config.toml
train_examples = 39062
hop_length = 320
win_length = 400
num_classes = 200
norm = "layernorm"
hidden_act = "silu"
depths = [2, 5, 5]
widths = [96, 192, 384]
beta1 = 0.9
max_steps = 20900
decay_fraction = 0.3
final_lr_fraction = 0
weight_decay = 0.0
Rows from block 6, named by matrix and row number. Rows with one number belong to one neuron. Each number is 50 + 12 x the weight over its row's rms, rounded and kept within 0 to 99. All counts start at 0. After the name is the row's rms in percent of the matrix's.
# fc1: MLP up (model.blocks.6.mlp.fc1.weight, 1152x192), inputs 128-191
# fc2: MLP down (model.blocks.6.mlp.fc2.weight, 192x1152, transposed), outputs 128-191
fc1.881 100:67 46 59 49 50 36 47 76 69 52 25 60 34 61 38 36 57 61 51 64 26 37 48 66 60 58 65 78 43 57 61 66 44 50 65 24 51 62 59 37 55 33 55 55 62 53 54 53 49 38 49 51 58 52 62 42 53 34 41 49 35 35 70 43
fc1.882 098:52 25 42 39 30 44 51 48 49 42 52 78 63 47 49 40 67 56 48 55 46 64 60 53 52 47 50 45 32 33 54 31 51 46 49 62 51 50 46 27 59 48 73 60 44 64 21 68 59 64 37 38 58 32 74 45 66 52 68 45 57 20 64 41
fc1.883 092:46 85 45 73 46 53 42 49 33 60 40 52 42 49 42 54 53 52 71 46 73 80 65 31 34 45 57 59 49 54 57 49 31 25 64 52 63 42 51 46 44 42 30 45 38 57 48 56 46 43 57 61 47 54 42 42 68 46 54 51 45 58 41 47
fc1.884 109:54 69 50 46 43 58 52 39 40 54 32 34 56 48 52 46 48 59 65 39 48 60 33 52 28 60 49 71 51 52 39 46 55 52 67 44 42 65 60 35 70 48 53 54 46 24 71 49 52 56 46 50 31 56 61 35 48 47 22 80 47 38 53 49
fc1.885 108:66 62 35 47 67 52 44 51 43 58 61 71 54 56 49 49 55 58 51 55 39 67 57 36 57 31 47 46 53 54 49 65 41 52 77 68 63 55 63 39 78 28 42 30 67 45 34 43 54 69 25 50 61 31 68 63 68 72 62 47 41 33 59 40
fc1.886 099:40 63 39 48 33 56 35 59 43 62 50 59 31 34 65 47 59 68 44 57 47 64 56 66 63 56 41 54 57 48 44 47 40 41 40 50 49 34 48 52 54 43 51 57 74 42 53 53 32 53 69 44 41 45 77 55 56 36 43 24 44 44 70 48
fc1.887 103:36 51 44 44 49 60 54 54 56 35 56 36 45 33 25 31 42 50 52 47 45 67 48 43 50 40 42 45 63 63 45 34 22 57 46 66 43 71 70 50 60 49 86 51 52 30 62 52 32 46 37 55 55 54 78 31 58 42 48 55 45 51 37 34
fc1.888 101:50 45 41 38 46 57 43 55 57 50 50 71 41 54 56 50 51 49 60 81 41 44 72 58 55 58 52 68 55 47 45 35 38 50 38 38 60 48 44 52 70 20 54 55 70 62 53 48 50 55 32 41 60 43 57 57 52 60 45 52 37 33 82 60
fc1.889 096:36 55 31 61 51 42 61 39 69 39 41 42 48 52 69 50 64 40 80 54 61 43 57 54 46 53 50 43 36 55 60 55 32 40 52 37 56 53 61 50 43 36 44 51 26 34 52 38 45 44 35 52 48 71 41 43 50 47 33 45 59 43 64 33
fc1.890 105:62 40 33 45 50 41 51 41 66 36 55 56 57 43 32 68 48 37 41 52 61 48 47 47 38 66 68 55 54 43 38 37 44 48 76 58 41 68 58 38 37 37 55 30 56 56 65 51 42 52 44 26 53 55 34 58 54 71 49 56 50 41 44 45
fc1.891 115:60 50 48 46 45 60 51 48 50 38 40 56 36 60 23 41 41 79 70 46 55 63 52 32 48 55 42 54 68 60 45 55 51 42 68 62 36 48 54 45 54 44 59 49 71 65 60 43 26 47 33 54 49 54 57 54 83 48 65 20 54 42 46 61
fc2.881 102:60 51 66 38 52 53 27 61 65 61 68 72 59 50 57 68 44 60 63 42 48 61 49 63 33 47 42 64 59 43 55 51 62 39 34 51 33 52 68 46 36 40 52 59 17 46 65 31 50 25 57 68 61 60 40 40 66 61 48 55 39 46 44 81
fc2.882 095:49 46 47 41 35 24 38 66 56 62 63 37 54 51 67 60 71 55 69 39 55 51 49 35 55 42 54 58 56 35 61 52 69 63 68 41 47 54 55 41 71 44 67 52 26 42 61 54 48 45 42 30 45 56 32 60 53 54 55 41 42 64 56 51
fc2.883 104:49 53 52 20 53 63 37 40 39 55 68 67 56 48 37 51 67 42 40 46 57 50 37 39 59 46 35 46 52 46 68 47 62 45 39 49 61 62 46 48 47 61 35 54 49 46 47 24 61 69 40 48 35 67 32 50 42 74 56 62 67 59 47 73
fc2.884 104:69 42 27 34 70 36 30 53 33 55 52 44 33 55 59 30 43 50 64 51 47 39 56 32 44 62 41 41 72 59 41 58 43 37 58 45 56 39 74 42 50 52 26 68 44 65 61 57 45 50 57 44 54 69 55 49 33 48 44 58 41 46 37 50
fc2.885 104:70 42 48 53 57 22 64 75 44 37 42 46 62 29 60 38 53 42 71 30 63 57 49 44 53 62 41 48 29 63 46 52 52 38 54 40 52 56 39 39 39 79 56 30 30 47 37 53 61 28 43 65 48 56 42 58 35 80 28 59 40 26 50 66
fc2.886 104:50 69 42 45 55 45 45 29 34 45 60 33 67 73 67 47 51 46 50 25 42 49 59 48 42 67 44 73 45 62 67 50 47 37 44 74 57 64 36 48 48 43 51 41 58 56 52 40 43 65 42 47 68 35 28 23 57 53 54 66 29 54 43 48
fc2.887 106:49 58 54 57 42 42 56 53 54 41 46 48 63 43 47 57 52 53 56 74 50 63 48 63 45 64 37 53 64 50 50 41 45 48 63 36 43 25 43 59 41 44 57 51 49 54 57 56 62 58 60 55 46 48 55 48 62 12 39 55 45 64 42 45
fc2.888 099:58 44 50 58 48 56 54 37 48 38 55 33 48 54 45 45 54 50 58 54 62 50 68 45 40 46 41 56 47 45 47 50 50 57 47 55 28 43 53 42 53 49 54 65 53 51 58 26 55 57 34 58 57 46 39 51 53 57 45 48 53 53 35 58
fc2.889 092:44 54 46 50 43 46 41 54 52 69 50 63 62 54 45 57 44 45 51 40 33 41 49 64 68 46 55 40 25 51 55 48 51 49 58 56 47 44 56 43 45 47 53 52 42 41 49 55 51 45 53 57 60 33 39 41 52 37 51 31 42 49 55 59
fc2.890 100:49 51 70 37 47 40 51 55 45 46 59 49 50 56 64 30 56 38 57 45 52 51 47 51 42 41 44 46 38 63 63 52 42 44 42 53 51 40 48 39 69 49 47 52 56 43 38 44 45 31 51 51 53 54 64 59 56 57 59 62 46 51 49 52
fc2.891 133:77 27 32 34 48 40 54 71 41 53 65 51 67 45 49 39 36 51 79 71 53 50 34 49 51 38 75 34 59 56 41 34 60 43 40 30 51 50 47 43 34 66 46 49 31 44 61 50 57 59 72 54 43 44 32 66 48 60 60 58 40 55 44 75